config.yaml
dataset: "rendered scenes of toy objects such as cars, trees, mugs and chairs"
output_stride: 8
norm_position: "pre"
activation: "swiglu"
patch_size: [4, 4]
depths: [8, 8]
optimizer: "cautious_adamw"
steps: 7400
epochs: 19.4
weight_decay: 0.0
Rows from block 10 of a small model that predicts nearness at each pixel, named by matrix and row number. Rows with one number belong to one neuron. Each number is 500 + 40 x the weight over its row's rms, rounded and kept within 0 to 999. All counts start at 0. Numbers have three digits each.
After each neuron's rows are labels from the 100 images, of 14848, where the neuron reaches its largest size: "colour at peak" is the nearest of a few named colours to the mean colour under the peak. Only what is clearly more common there than usual is listed. The data: rendered scenes of toy objects such as cars, trees, mugs and chairs. In brackets: how many of the 100.
# gate: MLP gate (model.blocks.10.mlp.gate.weight, 384x128), inputs 0-63
# fc1: MLP up (model.blocks.10.mlp.fc1.weight, 384x128), inputs 0-63
# fc2: MLP down (model.blocks.10.mlp.fc2.weight, 128x384, transposed), outputs 0-63

gate.270:498503524500604503470503500546499578473499504500506510500500574448516505500442576432504527484529487494507501446495506510567500486462501436496500566493500495363493498520515497490466510494495498
fc1.270:452491500500485492653485503502511493504441491560393465496501498504439551498510490503499494493503491517529441560503442501519464497502515543498498425439512505506504491607495508507502478531500556
fc2.270:497597496473564495506502504500488483494471523513480483461501620555489452510498526463500494472532491505504505491491488501493490500499502503510496508510537503578500501487505352507500510498513521
colour at peak: white (40)

gate.210:515500501504531503506497530498483507500500459474490550494495501498486498491516551495452521450476499492602517442489506488466482398500442475510435579453521535503491412531544502512509567521470496
fc1.210:509544515533475510450504489486500407640506448502570516522408504469555553469493499502521494504462499496551507502522514621495463380512495560487465494516529549504538477494504503384498451514485490
fc2.210:593473494497515499475526501500497552470604515474509556493503500535499438501670510493496517525511487504501506618501529533499469497507468520498491484466494581539451446591494496502502455372468485
colour at peak: white (48)

gate.114:492500571505436498432533511521504513501499492491500455500390514494530501514499511503501517609489485497503502481534506493500501509476561479500488503500497510493503604501494492484516447565518514
fc1.114:537496659497497491501438547501489495476495490467467508500495458492503517525548429545496488492480487500452538497498501491444498500487503483496470557498460510525540375574496503555502459531515500
fc2.114:501505497374496424504506520500505491482497490520592511451525498501509566413516498553500499487500506700488500418500481501494483506515499496492494461494424504464498499473454500500500499499499586
colour at peak: white (74)

gate.204:527468572510404527477515517529549523490519478454448494546430500428478498517497503490518516581502481503581493530484556597481472427459494459468461497499526560522554542506498502483514486468493524
fc1.204:451575480484518480516500502510480427525493528555467600502551462527481530490506486503484466557491490498418503481499483450491471550478598600514497518500485486489470524520426538486501389482464502
fc2.204:437473530546457482523416487513556446482482516463448531501502491486504581532446493508589479533495496472507488489547506517515482523437477462513495500491552511573544509537546496501494519555469534
colour at peak: black (42)

gate.359:500520577515491444495535490444555455516473407514498497497532565498539497500535484525517469527453553456452539497499447525504482546497513521530555520449491487493486441522522502496498463496613481
fc1.359:491558465522510499499472500471471510492456596586491469532481491511534429497526518485441578463514534500502499448479497425489494502508508470479437519469405480573542474501486510473488450578503482
fc2.359:462421483488464548499555490490505441470521616514460498507477488500499576508495514553426562566498526526501470477495496495489493476409498500493480411545452392509557479444492564540466456502497542
colour at peak: black (62)

gate.235:506531546493516510487503500482454465516503521457476548496466487517497528499542477501527495677524417500528502509504515598512498502480530484518469510489484449526505518546458486417500394409499498
fc1.235:503493405528499491558485504569501544539546538521495502516500516467425468513466498498522502579496505502489498487483494515470611443563482476484501500435385467467581484483490507505491516414472518
fc2.235:483499466579499527495530516510526630665495512477520462500511532504480506501452513498530458507530434464412510477488533516553563532550524501502506506504461460504529499424496473439529477444499416
colour at peak: black (40)

gate.39:481510479501488503436502499463536568525474456482438443537498491513515414485482407517478472449500510506510499495579511440589542580512578537510504392536517549498421505511544502440497537508502498
fc1.39:537572496501519486499520500497484498492466533539542478500499504559507506501507509524534485498503505500505504499435489499503379486512491471395514507491481443508483595539511454542502496449512470
fc2.39:499467501491502604496496514587528505494498564493503528507481501505499597533488482544518560500515500505516481592449547479481510503501501505468509505522523493492597470507495531532500472530421470
colour at peak: black (45)

gate.88:500500514501478523498428497487490479477525538500480499509489453495463464509520471499556502522547545499530501575500486599479559488504438590479476501450612474458519547510650495396441533511517526
fc1.88:431530470504386503515498501532525527501504644489503512503509529488465523516502467506500467445503503483424514552462557444525580525477499481499523523395502493501519534595483490477501530495511535
fc2.88:494523477496552458524512558497499496448506499531496495512467467489405527556497461545497462505502475529536504447492486503490603571459540420484575451507453533498575487409499523493496538524501516
colour at peak: black (51)

gate.276:506504500510507461503539500511486527502476502489480520508501524513495439489470494490492524524497569491522494467507479461500514520427497411493489502494499535478548536470473486561512484501468484
fc1.276:486411478501512499495462498528419546499503514553547543495503493501517528506593523510496476476485475491596489527517455505515513521518426527521464512413464455472489515512533482495505502495488496
fc2.276:528575501516500473491461519521538555535421451497510549489496506524455513614494509504556573495509504480515526455516497480532501501469459427499557471498467512472526457511504508459525547533500516
colour at peak: black (42)

gate.92:467508581510492498475514387504489500504501499616515476503406555548511500497462504459565503552501500498429500496538494493528514501500487500430502500478559498500512601418526500516495528502522528
fc1.92:436494468498487504463541500497495461517499488498506374498501503506492584500460456476499500525503462500518469515521488511598495487509515500497501436559552508463528497500516489498502499550492502
fc2.92:501499502629496539506499455516498506493501554501454501500500503503499458576491504311499500498500491279508500500498506498504509482460498500519497550500532501532501502501519499503527502499498473
colour at peak: white (69)

gate.337:446573502500543481495499504425500514464491405539454481466529524490500569519502537488521477482503500498504506493551554503530506508462489483506538487503516498486482499505513466551498501514546602
fc1.337:511500497483483502484500499547550533578423500492518452589473500480611494495514494499462613557494498484484536464465500578478474495541485491484501533486564479405500398536566485500500443497483486
fc2.337:499623390500473533500514440500482499513506498504506537502510495519552541355542464513506490425523535505498494505487489568504476487438485459523503431556517467419493415494528489506499517566556531
colour at peak: black (61)

gate.314:480515444495595540506516485467465537498515520473540470511499470492494404517466500534467658542530490518461506470526533560470446470504509549537499517509453500494512474459517464585495498502528489
fc1.314:462496486482500471492579517465487435480490546574499518503504499579505522514507435501540503487499478524509501449505493533501495495497461463456475463490506416498497601475529495543481474507558466
fc2.314:500513532505547516497549501519508508499500483519578549501501498417503551479548480576536555510454460490546575491446496469501437513482442463500464466339439480512503531501445484493502459478503461
colour at peak: black (51)

gate.139:491554481507421497447624363508496503516487499553591501511500557548499487485472494501545511557501484498430500496506495482500496472503475499424507493577504496499495595449513489581502514499509500
fc1.139:484577427500462499376612426495497500528483606494515441542503534526498579500429477504486502520510464499526439525490460505604485456429486501499499465566604501511543507541501476499501514485490498
fc2.139:506494486587511546535497499513500500503507537495445506517500500572499492583500504331500498501500498325500494488500503504502500497472497504500506543496557499520487500509504481502508522495493493
colour at peak: white (68)

gate.108:541471484507500526485508502506565438492466485486543516503464461509452484493473596509505525476477517499506512496512596485473524439426451545482514524461504520502488561454518491467509455538500524
fc1.108:505515473512381459525485481472487486469485509503502547500500504458493465510500560484536520477519575480561505487535467505535520519548452406513490452562587583498550552475439500479503448497502494
fc2.108:481479417493483464488560501433553402571494461487502443477485507467475493466487445424575497382521569493469501468509536483517481493513527626500483463545474462491541488489476500483544497474515522
colour at peak: white (49)

gate.69:368499543514499486498497500368480499521499500485495547478562533499495489509435500490496504496544501498384486574498471461505432591436584500498469496502498498499499443498537491591502539524523499
fc1.69:499500611501483510553497496497517476567504514470515554518496566488502445486454516460505516613473500479451500559506491484505435494493525512500438513459550483405467460533518500515500549504548502
fc2.69:542536489485443501515501540513506546524464537497486525506538504489487436549601504549482469470497463513528498466489334514551504502512507500498502406475448504504621500532500492366499460501500502
colour at peak: black (57)

gate.193:571453493501506515403500477498393566465501516493433638536503522461499521499515530467490559497500499497506514473465604512404502470498442521499500610491496541504447480474510484558491484402502440
fc1.193:500501499500500507586500503483503411500449480614500437500292473572500507526495433474538489499486684500500500500504500511501500499498566492442484499554482500501503525497436504480499502500526500
fc2.193:584512483518481503437495502506476560508489509486504509531509495496516448500500537542451544497500497502614544499474549530399465501498443575497512503496500548572499448508503478567549588500495380
colour at peak: white (40)